From a checkpoint of a small autoregressive pixel model.
Training: soap at rate 0.0029, 6500 steps, batches of 64.
Rows from block 7 of a small autoregressive pixel model, named by matrix and row number. Rows with one number belong to one neuron. Each number is 128 + 32 x the weight over its row's rms, rounded and kept within 0 to 255. All counts start at 0. Numbers have three digits each.
After each neuron's rows are labels from the 100 images, of 14976, where the neuron reaches its highest value: "strongest on" is what is common among them. Only what is clearly more common there than usual is listed. The data: cartoon faces.
# fc1: MLP up (model.blocks.7.mlp.fc1.weight, 1152x192), inputs 0-95
# fc2: MLP down (model.blocks.7.mlp.fc2.weight, 192x1152, transposed), outputs 0-95

fc1.681:132121091097117126079189157090112128163139113145169099114149113118175066119126111147109177093148131144066209137138076124091114083171101168086104117131120161140128127142112086121144161155135094175121111039065107109155161154159128135111148097118171150106162155134151121098200094144188106129
fc2.681:134124073156109112126130122180116095131126116090158168142135105182098157149107157134105115178066090095158102102115165147128091134133151111152123118090087118186093077059139138124112130058150130109167119111160134127122131137107126106109116177109143077162093097104115137139082147166119074125
strongest on: blue hair; crown

fc1.216:110105154067143145137173090186127090177145106149153093063153155131151186157173128132115153082122103137161088139099114163128141087151140105123123085153111079098126124153118104145135090154173101201139143128196106102081161105131179080147027146124108156111163158140100114167090128143147138157
fc2.216:103128154151102117137103113120097105138067150151127140197146123108117156091144129158104154170067130114113113147146116131133116129102151194144102126083044110162154173068158093114106169128117140088126160168098157144156165109158086121149198136106205106102125088098104088083151110174126140107
strongest on: a mohawk

fc1.324:127139115135143167112145134146103137157117124194114087156120186050114105082050169099130078125092141132139127118113110151108185145128111061170120125133097140127071173109136123116156156097128128197229126120167156149080169085131142092151109130172109083094154138133093124129154120083146134099
fc2.324:154106135122117074154123105120115139111171117079121074080173127101158142158100086139143148156190129074136118101154111104159101050159121142088131120136147115131183096150147143077135085129159162104121146071172156093190158169134158126127125136090135230130141101100174136138119180177150143125
strongest on: surprised; blue face

fc1.748:119089110114115100077146162079135141133126149132141146083134119137157105142135121154090150107180140134055131146147101085038086104124103135103165118146087129134079117139140084107130151122106159093081113087069127096197102147126162140107220112092177132112136126096110106081208077159117112146
fc2.748:144145070159098125129156129194158136154107126139150138138142112151135104139099132137098060184082136086180138065136147140193138166176150128105115117098128149149168093054113160142121098120141122158163149141174133114095160127136102111146082161130053099118096151114126172121079145112142158094
strongest on: green hair

fc1.361:146138086128125143089150075135154095107104130136103134205156099145095085080087138153138161138152179099095174151096111163131074167138197104072095114114105204108116121119152147172155129145092172179150103114098151170096157151154128148073126103067117091081103156138133136117105124121147043082
fc2.361:149118111145104141178132163099142157147201142088125120112112137135151136181155145124143169143047109108150089129155149139144163141177110144118133151114132115159127109142126155064093141093138060100113154123132125109168142113116129133149136122164128038144145096090143099112125142111110187151
strongest on: green face; long hair

fc1.29:090124063098115101141094167104089154156148134089090092094081156135108161148120137086042117134217109107153148143070115114146129154155157079133114138136137080143118076106122110155058147120134150132161082125130102114157078123133147104096099057136102173152131138115122127130098129117100093102
fc2.29:173086164091119174122082153118161192133103124149184124152102087078113108136153103194180172137126116112130105147184120128130148170152086141103123121151087161097095182124103130113104118136120131168156144152118126115134173120179139163126139149170156127122150148139065137069129097115124158179
strongest on: surprised; orange face

fc1.648:086133107157135143099100153143136064110156101119075141149135097150114165035153143085187196121155135145125127165171168061122147139145154146111100172134073143065105127127132181159117089129107093103126126178094104130128123098135137074119082116209134160137095112168112131120078094158083120093
fc2.648:140114124094184089153109129126136172154200141147136157115134165115099102164135120108146171138151144135125175134084062157109148127120086178127112070134126123148161122118101167106168159108183191159093067089176138147126138148172148091111155132121128033098132118123135160138121132078131087120
strongest on: looking right; orange face

fc1.111:134132109089175180152113168106127100096135170169121117134160156122109136123106129163089157070087119075145100108106185110127167111123115201161134127123177046149113113127088134068127111081147129080107135126178145111131153156102136161120157143110120102150106113154141131140103163112194178184
fc2.111:124144152095172107107150052142143171156125102094150135126139172091131119126193075134162152203249128160084155132160108165119132249052119162135106097150136135054133170141166124166133104146142167135172086091084148113129101101135141096151147124125128145106155118168087132120127150140129127109
strongest on: purple face

fc1.186:123109107123160145130148155135123087113222136133168130088208138145133099027093106139145118134110118130118198186152119066135105191205131142185083151109140174152088177129133140136099138122126123143190129106111156161168198078133104103148117127112089137121140155171130133138188104107175149092
fc2.186:082125105122120144124117141149125128111136154128088120180084115167146105166139106115116143143094141103142123095148121146133133194179127093115143127139108127181147078091101147062153155081129165138104141111161141146106137176133156129104094106131146078124094150095164096141056120107071091119
strongest on: pink face

fc1.561:105134104121131133111132147125110120115093173212100065137128136119115152147167115099103151125072136155102140075073116126056131098122172130143131089162128095144147111104147118113135187123086102132141117102210144101094130122153155152103172116164159079174088094116096121149101138074201144102
fc2.561:136141117132137121137103126119113180133075137061115158122114141095126154137132136122122159161127096138127108109205109141159117201171072154087113167165115089179148132092175146131148118110192184137136099135089152096152163109180108082108127144112108150127163119108134170111161149142086181130
strongest on: pink face; purple face

fc1.606:084115171082112161123103111148111117048148131141160139083140073163172111143176168138168141148116125144155131109137066184129159150070132152111092119124142098160144113116079090132183164133162121143171126128121155135123149163128119158097158073177161085136122082135066116154141140128086097120
fc2.606:133109144136156131122109111151135112124129149115100120143135130143173127132190145113156185121095128084147158124128092144119154255113142134121109130131086102162140132094135124117116156123163120124158124110132186147179162158135126158128159140145136053071134124109133147154150128138132131098
strongest on: surprised; blue face

fc1.486:110137147173170173085095127073125162107146162123083197141142069184109162110149068102141164147093171119109129190172137113085101116112108075149145191120102067120138153116127101104058082137098120148090158172086121172158124126122125119137128094129125154125161135097148118150128071122106143109
fc2.486:116127165120163133161095120130141125110123121092114129108122102112153104111156117111133187148096138137135171124117124125141139255178148121124149140081083110164123115132125168095119137094118104146155134100112175128170131117114154155113163176120121051132138133126119121114094118087135146129
strongest on: green face

fc1.96:108167110107128139150144109064094103141144119169103169105142100177162073111138095210127198116167124121070197185086114109143066069176179151050136124131144162111128140138129139128071092111104135133094158105138119115151172101220168105095073087095149102128114154138149119133137145128127103155
fc2.96:162066158099128114151158148106162129128128118070168077110108131126135122190155129125144194136144093114138116140176137144107142233150161124176089149107068153168159083077115101143133129119069166132094095146125172113119116109071136074100161110153114119116142101055140123077101128144112176125
strongest on: grey face

fc1.289:179122191189112116056142144049126181148155128126154142106118100142138187157126096078196125118181156117108162133137135080074095143096090120159147183154103164117157117126164112129093132146141171096080140136090115136090197138126161091096086114107166154152115154128125118165185170122112101110
fc2.289:151119128162172136155110094120127138112058131083086147097137126131133123132200156109095148141120175073095140097133134101144144138139144142117067189174109148123095143149167133110070121148111093180089149089138179116169141095114150159154177189136060097083159138094096146114100142099093134162
strongest on: brown hair; grey face

fc1.697:143091104080104058102130119105161163167142120111144135180108151059121066112129161123122183090180105099102104169122106169095151107118111156128157091132119110147065133155140096114135185074107145175116118092130156163121113121100085117139138149099154145123091179100109125096173096154118046111
fc2.697:205136110153142123142146096161128119136167074115184120081158107149077179131107135158075078150085148123165126133086133133158132059122112141098117145091106150141143093087152103153143108105145091108184115117173064106140144132171109070126064150134144076141118131094125162135094125136135152177
strongest on: brown hair

fc1.214:103105123161171113103145120164150150146170097149106117121090126088129075136145096070195101159082143175156132098113138049111112132145156118110043148134152049153126178114225121098146094120186157161133154159120098123163165088090124125139127115202106065077182165121114116121138142145110141159
fc2.214:107122147140099136140119142123164142111090160105117112105145101087122120147193075135141136137148130101123117113136161140141193255155122071097178118073114148126148109115140160118085161114137148126134140128083181076107148117096161154112106120128122092140160175163132158073113103153109145150
strongest on: pink face; blue hair

fc1.424:163100110119092132126149168110128160169084145162132091127080182067142089142076160147095205058127168093163087122077115143157112131111113150103098130079174089125117104147104071117188118057149140119077106127160200161063162119130137101058113090110113090109138137093138082120154164121133066133
fc2.424:126150164158128111126135087119150115140083126110143142122134101138156135112194115126147100202149091106094101117154172121115125255122116134143140118109100115111117173096188154125095130121108099173185092097103141108163127133131107112143147118131136124129172162147101147126096163122136168117
strongest on: brown hair

fc1.313:123145116113120142157096073121175137114156111168142133195119184172045130143088206162102135172105082102135072106100141122205148163140166104147132156123142103171120225113114150068154073182114176065157123133164137147124104146142155189140119156120086123152153146130137110162165193141097155128
fc2.313:148041141129106152115095139171130170182131126100164125128145130106117167154201059166154183152134205173144121130136078145105153200103092119091109179098114153075165090151110162145127132085135082161146122094048126122173135084128161086100148101149102125173148120126115139099110135074161131111
strongest on: cap

fc1.344:080150075125115193166101138178128198097071065138120121106121160165127195114141155190146108188112142145204167142100127125155115105133165088142119112119115123131148140159148123134107077146112117034104157129163163153085106071156202088118108117147138118204135100114144136142083137162127129128
fc2.344:120058174117160123108120125108190149149113142141131110167141118104126094147161137139169151189133131137102117092173136134153146255139099112104137111127102116111117132177132155142085172117120139158158145091066157109172121152149123144133158110130144138116132121120120081117102150105107172056
strongest on: pink face

fc1.426:073098099161147136124085147136156187126105164080105222134124094138149114180188150130152129148119156110132120131152089131156126111090143224086124150120137085151126119085139107078118089110146144099133097153113142094109090072108113093139154215127151169171093126127129142142069113152095149195
fc2.426:148149124117088065157147088087138101099112111168190096092145090134140118121060141141120099157131094102130078116117219110175136200136110126109142096146124114070131124094125099176143105136096130129127146132157141138155114154133159182140101074157093236093118129129140101103174128127180136044
strongest on: blue face; a mohawk; red hair

fc1.79:113110108130172211126187212162093115076123142146159110108127180136156123138184098131176148139153110148162118126168057090120138123144143122147119082125134119138107148167160125181120070153154130117122169190064147144143142111154120120120074105143153245173172141139191131105106168119126159140
fc2.79:128163146110170130175094083128156108169075123117138126083144111147105145105158139125147131144151117116118140152133135121090150255070110141123096136168115170132093146143138147100136148117122114136136120110122145113132145081114120108138178164095130074112158171116058126148123139107128131146
strongest on: green face; orange hair

fc1.558:116168079160087145059133162087145110140092176182059137154141153090143104135117182129104158110152103131102140146145159145127153098144181103122105080163029160129108107130115152139149126097106150169150089116108190109109117110124133140118158098118154158090064132161128112109162121118141119145
fc2.558:131142086095157057166170099180154155149176086072201095111156135126099159145119085108124060176122130089127116117136149114153107000139115179086122117104146116133157115122152180099119160145172087129118155118169099127154138170136110144166128140164123145091147119118141164148156137135131093122
strongest on: brown hair; orange face

fc1.450:119178089107193137089179174126147110132120039163159116101128176141112128185171122147097142097111126114133151142124116142125132100138150082096144129134089129138100115155141153145131134131142108130137118065079155084138159150148183074110140075104173219141208151166099124120147106137133099097
fc2.450:112093095137114115113101071150103108182122147112136131200135107105189117088129116146124119215086094143126155103087126122139130189139115161137099108100086085120137137067087125099105162109137141134116134149123178131121148106091131164128136203077160090119116093117107088142095135132123150116
strongest on: orange face

fc1.78:152156159126134147155094151142141133147138164059140103091088121121160101152091121147157138077153126085161165105146131107089104154111081151148111124101172084157167139121106093089159144113191108089152147092118106135146095158105089127153146148150158134123181134090142109154144068152138180090
fc2.78:115129159127120120161121122136163147124104146108107120122118123138167109132192135129146162164120127104145134122137137123128154255152127127106127148107089115162136130117145133098098157095114114122149122107110176103149154130118129130109160123126134055114141132096132126126116139110115149115
strongest on: looking right; sunglasses; orange face

fc1.605:139132140112116152083162091154075111209116105095118121164145179059118088124102185105172166114141159129140210134133111161150062109101180174122083133132133199157131115153132146158121127132116134180082111125102151147149141110138051191103158136108067159135140162173189111124160097169136039118
fc2.605:123141140161136131128112130133153138123106145133142151116124115163148132137164127123121160156091117109133114116125155135130152255157107118104138141125065090150119115125123143106124149105119082123146117096094132110146121116129158122122128118116149023122155137108095118123102130076123167121
strongest on: pink face; pink hair

fc1.141:088142129105102144136110093119098149179114107092102123158126131119120105109083145131170115093173142162093136176059162119147082112140167093094127116110099200108080118110141126140112116103099146191155164129158166178121122067115125095107131168081096142106123163116152073136140099151116103084
fc2.141:161154164136126119147075150114141100104133139170169138097133100146113120112157105105154182145093123090137139102151099135112108203173046099093164180144086076161148132125166112151140141098102128132120109127097156088138185175201137121127100112122151088095138118136139160121075138140119185161
strongest on: grey face

fc1.245:142140123081134102143067135121171106123101120160149178101098086155110165053188115155142150131123165109161143139134161061125120152124171166064136127128167122062127113149145110146141073116159136080098167194144119181123169084111179112095108126122123132150102152107129159154094135143102100111
fc2.245:120077157141151140151127129112117145121128122113090134129156154139115087160146129104135156141143153128070112120147110180145121255144111110124119141124086111127131128128146142134142173134087125136120148070116154085123128162146103073130128119148126048112152128091111100079093140069101127098
strongest on: orange face; orange hair

fc1.679:127182127127110068147161144130112102132138147159126156145129199101071072125102187124159135097131110118112113147080172101116112156101129104093142153081033173138123117118051118126150170078115175087099148097103118097148136186160077119104178061088120210103138127120144105069184098165122112057
fc2.679:117087115167118176100107126152168139143111143099125107130109127152166160142159144139124189172111110158115189102117132129140125242146107106139084116150150090138080162134083126125127115103125103120117118108114170138117129078094155116129103166149115015104175091120101134154094146126127147147
strongest on: blue face

fc1.738:140114109094141110109167104130147151128155114139142149108158094176125078109121130146119140072139161149081166118104141126112130128062102119146089089147056148154129159104165125147116163147068100167154096140131098139100147065173108111150156115091109091119116115126072121147146074116135113105
fc2.738:105140118107128151121058111102139153124166177095110152139107161110158114149164079102155202131092138123171123092165127131141146128246121130134146156068125112202113113137109123088107147099167227101104162163172182133123184184118173121101127108104148094143117040118164113125088123148116144092
strongest on: blue hair

fc1.556:193093115080087101111181096124083111093104136188095060139136131120104168145112107189142107097135202139127140139058099186105079114081116139180159067108150129163150131101127099127114135120097124130074181134209118171095078120157133158128118068148100095087129116158128137135088126106171059120
fc2.556:103157152144158128135114117117151167121136135076136117119109152115131091115190107116149197179138109109104080105186142155117157255163091143102096156130066129155136157133156160118147130140152138167137106102079146080134167121142120077113162128093151106129174141113106138137126146135107159139
strongest on: a mohawk

fc1.566:124104116155132117100133130118095092123086126149111125091116082122129093123122108168113182128143223142085162180162157104028060102150159120089156105181120193116104136102131086160137156117090094132125126131124139122145124100153147137132189146095142144109088163173165161120153042094136135119
fc2.566:120113113120154138097131124100157178150137183119148166167167145108145088130086152120176097158195047101135175060128119163202159178240128150128150070155137094146126112140157197086120129143100108121090134139127094127061129141113128128129118127112096123099175097112121087090100190157102123137
strongest on: green hair

fc1.159:133165142135134122061160142149135119099099050152173163137117116119133091140134134120110167179104151150116126157135132117110128120129142098062128117161072130125064169153174141121108123177164113110153135136129179130106167105119215098105119129091158113132143229126100132148138106120063134143
fc2.159:110060116106128139168083102177137136180157149104136119118136147133170116117090117139149103144141118136187190095127148134151137188215120113186141112094149128144197079080114138079138126062090180144089131111162141127158154128123080125116124179157090174107129066137111107125128158157164127104
strongest on: green face; surprised

fc1.26:110091105167156147119125096131120124103099114112127082157126112182121129107102158194133114155084195138147174149101125158148111137149214110099134117121153184138114149160168120166116098190115086167176120095125167153079158130125140070105126145117133110143161120177144143174093161084166118096
fc2.26:143135150096134129171098104157116165146177139138139125126147162137132151138199115075215189168100103098082125126174120147134110135142118140094145128165110097115193092140143157064106130081115145102175148150094162061151161123150146138141114131137132139111099128076143105104132149122092176159
strongest on: brown hair; green face

fc1.634:124120123132169120121135148132137114083110101090130175071136082217151152098155096161147110153072177131170134122152120082111110117141166155095155133089161139086114142156142093168132091180143066099108143125081081153157147097132178091097131117152160091152164081130150134140059126166140151147
fc2.634:101082120115133154147117113164128127128149125161104133140135169113092082136140180078169166109167126106059138127099095176130099213162134094116128138155080122124148112114127172084139152127118176143151135127158175096107164145116094099148176150087119107109122114096116127098121139093081091138
strongest on: orange face; teal face

fc1.156:142199168110144125091145097115125180092137132110132141089112156073171128116084062138145129113150153140109059094083156127116159133111068089213113158168125107137148138192153133118139084124119160148134175138085065115117157121132128175154184087110133042128115126064095126163138110105077130160
fc2.156:118140113130104117186126148121158158151108124111124103133132116173183056121112125124148135131244088135160105151143168134146135255159164124103140081119123110152185157089181125118100123105095180160116107093154203111111136104098140142092143167114146183155149133117110135121147148150117133072
strongest on: green face

fc1.402:119125083152133084083087116153201109113186129133156130133163131147150143062067145079184087107118179108103149112171127070169095132110125116113137157093113181138156162118118058136116106134053117150089145149110106093117150211155101122120113155202136092171188117116168115099133161146095133111
fc2.402:061098131117123146133116092150161120134120134125118146103077130140144118119165113163137148126089133103136109147134134151121165239163119136128133123107103105175102131139091156092112179129157110113103123133114129145155117113104142139138161122109104052110098107103100137129111102073157156109
strongest on: blue face; brown hair

fc1.702:144118101145161089127102139096127124139103148203095141040126068139163160131134102128114127046141159133133092151135152101062125131135136190097120088150118127137151108140104126101187119128140136058048130119112134128115122144112205148115162150188160069166111116087127118137139129107136132157
fc2.702:124109151110143146115174105167162156137166082065165097168148178096054106157198122180139169199133089128108171090162124149218105124126133153119099137112133108104131157109151129182134133138119170167174170118134113072094149116125065100121143113130078127101141139136090151105138120120141110098
strongest on: green face

fc1.116:062135194127113156142092097149125218121057101099081109134092158127159150151112107076131110200082122096140155109126147154151167154061134130058157100170128121150113128175106121088085159125129128124134116115144124174192114102071155100165119157133071100198106089126078120126069161087081171115
fc2.116:126133135135159128135133141156145131129113125121109102138123129142153146140204104119134196176091115123128145114130125137136148255127134130109112136114087123157132150139128139108112164108147115137134109112107152117136150130137124123117126129115134015112138136120113124121111146110133135127
strongest on: purple face; moustache

fc1.479:067120163159120163145061133156158125072109150119065120131119115187144090112079107097110162157142125094214195109113148109102148157122114077093160134135107150156101119126102167133118130128101113145147133138127145183191151164085140096148138150209131106176139152155100137100137101111091107120
fc2.479:130147158161150138147117126136151123121089131128089120132129125166162112139179120128128174152091119106136142133145126129127162255126126112112114145124075113140124156120120156110089143103145121144140118115116167128148153141128130147118149127123138029103152149128126126133113139102123139126
strongest on: blue hair

fc1.495:099157160087131121099164145147086105124125108081142115141121119159082148080133106112158154149074090179166087131073100126138068085112138100183179131143166176123158129109134097128122140113100100151081164154103208138135133062134157134082108093104099103181100107165116164145119083172146085127
fc2.495:122147114145120180143130093147158113081111131148149123100109074118160142146127112121156130113050159104084086163126171106097143204197113136099179113147067150166140128163122113097137107182129109084166121140108132113158120145112071069182130091129167075135133125089162109070070172173120113128
strongest on: blue face; black hair; pink face

fc1.684:160155094137134153112204111132066117146104117149153086138166144130115069141110117112136184053161167155146126164148154119045084101120101134168123105168100145169078146143092153149119145123125100143147172124178169185107148116158110088092106132072135147157088119169171116115164106120179145079
fc2.684:087149184130153117116091113153138123124133157119129126128138162108159155105158140146125176183148109114141158074124118128144137255147138115108132113118100108159147125114139158101148136093126134137158089097078123089120146117128115101118151126110130050117153124127103105121092154121099127158
strongest on: green face

fc1.477:161153092156122170125182144092132099122133190205106113152126154126100152097097156131108118093122081098098124134148162033126163109131156118130123155116094120127136115097123156126154088099171167129133140186156116078088185147123128103129149140125096108102129113125144149163135093095176103166
fc2.477:098116175112148104119115093132167163139109118086111144124121120150169132115185111136172170179175130119124149121151124157112135255136118137151129104133132103098121159144145149115109151141115129141174098079098198142165147134121124133097156120113145084128187119122124111109137167127117157106
strongest on: blue hair

fc1.765:106141212170165049098091110155111084129080112130075058138070120086097109105090103126138122111128157125123137205095097146066085142164091133115134085131038106127102127088181118113125152112137102120144166065129084126104120071106118130165069117135107110076152155128092115160091164071152149132
fc2.765:143159130141156127108122122120079103118173141131146106069157168133094175145147136115118176142118142133089119109150061136123120000120126149131083120188153182148134143136098102119155117145135143135099108142148119121107130152160130092143114118128160149151114103131119127107099148143125112147
strongest on: looking right

fc1.89:142175191123103062105140123187129146068164130138100126115143169167153120120100106150163122126146135180141093110155148099112157164123117122117123111107131148202081091112159119113122124141144079192112169137102092120176139094091102106115135091187163159048109087078146084119113133093174121055
fc2.89:119100166109158127150111111128153128135117126135136150095152137146168108134160136096141161122141098115152172140116142109114175255131147121138144146093094108116118114140142194114152156054107120115163123100126156113137136128131143140108146112121128035146144143150138143129114133132135148124
strongest on: looking right

fc1.766:131161115126140106146139131116136136137132099153093124170115173147067114164146169128088130108112097128126097096073176204145158133097092113176115130134106108164117134153090174102144125126162114136115099150201163104120180125107068151155168135103072110159072135193119142162061164073134060167
fc2.766:136076094135088115111137086172095137140150150092157170123117155080105160098127086130121078098136091109100099153148126145114143052092108144119132150132138095129134154130100112137116120145073096199154081113090077141166108099161162131097057126119163185144151107152033146102183141135138143121
strongest on: looking right; red hair

fc1.693:128170142157139108073143146154074146100117085128130136192121143183099137165077091164182158182095117157123167186085098116151124123174135127072085146092101118116088129172165152163160101168134133076154185104141206192124104105157106106122105110052123131136069180123159106147140128142065184131
fc2.693:139094133115151151181119137186143100146118158137151100091139153110140113105166130136097166134091139111146121076140123115106162244111113103151143115133109150157148127102092156098102123084118087175102128120102094091147164070144163147092111121144150075114152101117107127089096135088152105119
strongest on: orange face

fc1.199:113134179152116101145074105133138111170123142158153152116116099070151121139139086121125150106208116130152115156132148120077106108170136103105094075114062110120147181105114179130061170169094133155161099117133093099102131055118141140188113178158134133088056185106170089163186155155138147099
fc2.199:146133092136105114127117127166120114104167083086129145129147165116044147138112142157086078119027168153142111117148090144170124000132123130093119134154124171170151108131095116151151117115097047121118168157145073123124129163140123131114092114128136095119081147152108112082107117114177125126
strongest on: looking right

fc1.534:111172084156129130098104117114146123120161145076074106158131112116112118139123101121134147146142142124103156162120206088180171103144208104096159127121091083093134156099154102135042104162137104147086157157140120102160204142152178103089118138169097188170127152142185125086084080114119160131
fc2.534:120121128092096130111149108137187131122041120121148155084132099114151098136147104135135055117079130132139111124136158110148133231087084137068145104051115151150116145169129168091156152096139158136134121050071156153154120169127120140132214111089097060118120146093097126160118132119161140124
strongest on: purple face; white hair

fc1.90:093116089149198115123182075160125123154121070141148125065165085179121089169151126159122148090152132134106195182088090154106085090162179065095172120148118161137099131135129116183087072199158081142109161113139129082085176105157183092079097102137124126117141134188121132155129106107140102163
fc2.90:061114165164101105138124144138084084112115168173095180152113128129179135114115133094161155189080079123088111139153132179132127190100154175125103160163079094118171121119138108095084154115060181120124137196076187118096147146129126123105118126116182107111092136101152096059144151162108130143
strongest on: brown hair

fc1.467:081139146120115122097085136092145151095105139123082151112090190160118163069141145138132098188112114110124126100107137093162148110138195144112181158086140100124121127131154149086096098139092180047081115116057116165162108099121178131099150108122219127120189114103135123146132164180143103077
fc2.467:169086102124101154165104104115139148155112094151153117130141101164127099137163097149146191162160156094121156169181140155129098235188069074112093142106103137120097123104079146154155149097132140135111147130140190079133155142165111097177167145135118124128105147135123146148073090121102156138
strongest on: blue hair; blue face

fc1.706:106107053185144118102164120135094110065110134156142102112135128137142151129122126136089184128133203097098116124135097190132113076073141128123159065092042150099129119181072140187112158097078094135095146125173106161090129079167139124081143112153134093121118082120128087112137095160116109105
fc2.706:110147132123166121138105101157136149133105149123129151122120122125146145126186132131150175189140095111127139121142132125121153255136105121127104125127096110162126133131142164100137159113149136139136117097116153090144152137142126117126137132107120049099141158117132119131090145092111128114
strongest on: purple face

fc1.19:156138103110119195055128134105145106134134105148163179181134170156120134118146149123153156161096062087119118157107121145239159131164149124124140135136116096121117115149158151113143091130094105173182162108107192159068133156124153146083106102115147133129173144109112072147107197158117150135
fc2.19:168112111100151079173139080137080090158121100104144111097108158141153142137141133125131146172101177162171099145120131136079136153089112140118099117060116167130125089085163151116104133059181104096113089096123153112165136106153128116146153144128153064145063102108170135163127058103120159117
strongest on: grey face

fc1.411:105095096119126076080109137093125147136128140109118109121101114129110160099118135102064134139191085088109085099121106106097142132101118152111165126079108049165131084110137139086132201159097198080095086073121087154184078151122084155128159158122142073158122149096097144136160136145119123140
fc2.411:162098091135107150156117138126121125151193142134166102119192118102083108108126130147127118112139175143181176119121117179177151067142090131140085120135161164098118141123100079171117092152150112134151137169147076090161177112143159059148136142087133174158112123131117183080128097149138087140
strongest on: a mohawk

fc1.218:113124097131110140090062157062142109129118151130072145128153136088142123054123138154121152139167136118101119101118117113073128106110155177126140111110070128123125098137099135115114129107077161112076096098083162173151116126116120175093192116123162149090083127085161126106192127128157115079
fc2.218:196145074138143101172153089139141152150175112099184100095157129143078109176119136122117109134178131124105134141160151150181118104170082107066137143094141136122153137122146143148148131137132122116155132146167090096126104136142116032167100153183097115136154140129117151127122134127074125150
strongest on: brown hair; orange face; long hair

fc1.692:104170099134099180122096141140066147160113137069100079193098151088080088192137152148065152116130147158150136126121151160158137096086144091181106175093130064127161136153076113143068059124182118152163090152173157143112109129118095111112116122112102137150081087164153108156104148134117169172
fc2.692:123116175137174075136163105101142168129070125174164134084133106123185144092117120106150123153204087100147079141152140095090158255096108161133153100153118121103133196098199151148117135129103111138163100104094145085158138138114162154124157126153144180109211158128124155135129160160134102122
strongest on: surprised; orange face

fc1.749:170130083130155134059153172113127104141125139198123157122173186109114117109105148127124131099104096125115119126133110066121196145158129091101121112151071174181053127133155168118170171138094101174152138154093200115099165110111205129085135123156097159119160162142089055099170149107120126147
fc2.749:114133116133115069195096079182113108103144128098126072098117117133180113105126073125168099170093123127160165103151142146144053090186114122125167141080140086146201058084091129043128107141133192131143126103170177094179171156145109083113135155116153124091126112098172143140142110153137126111
strongest on: surprised; orange hair

fc1.389:106152202113177085098144122103133119134105131120142134143195151155108108126169162133083129093067094107100111198130121106195159121157152132131117167114141150145072145084102176111084107169176094145128102085087107149175110175094167146079165159083091145087106120152127146146090177104100139173
fc2.389:120094115108125142137121074159121115119122114116118152144090158092131147124110089171140117102191142116144182087114091161127106066134107105158113096141150108110136146132140066164127122087101134036145143134138113118144123123157135128158109125151179144142076078111131154102172131149177122105
strongest on: blue hair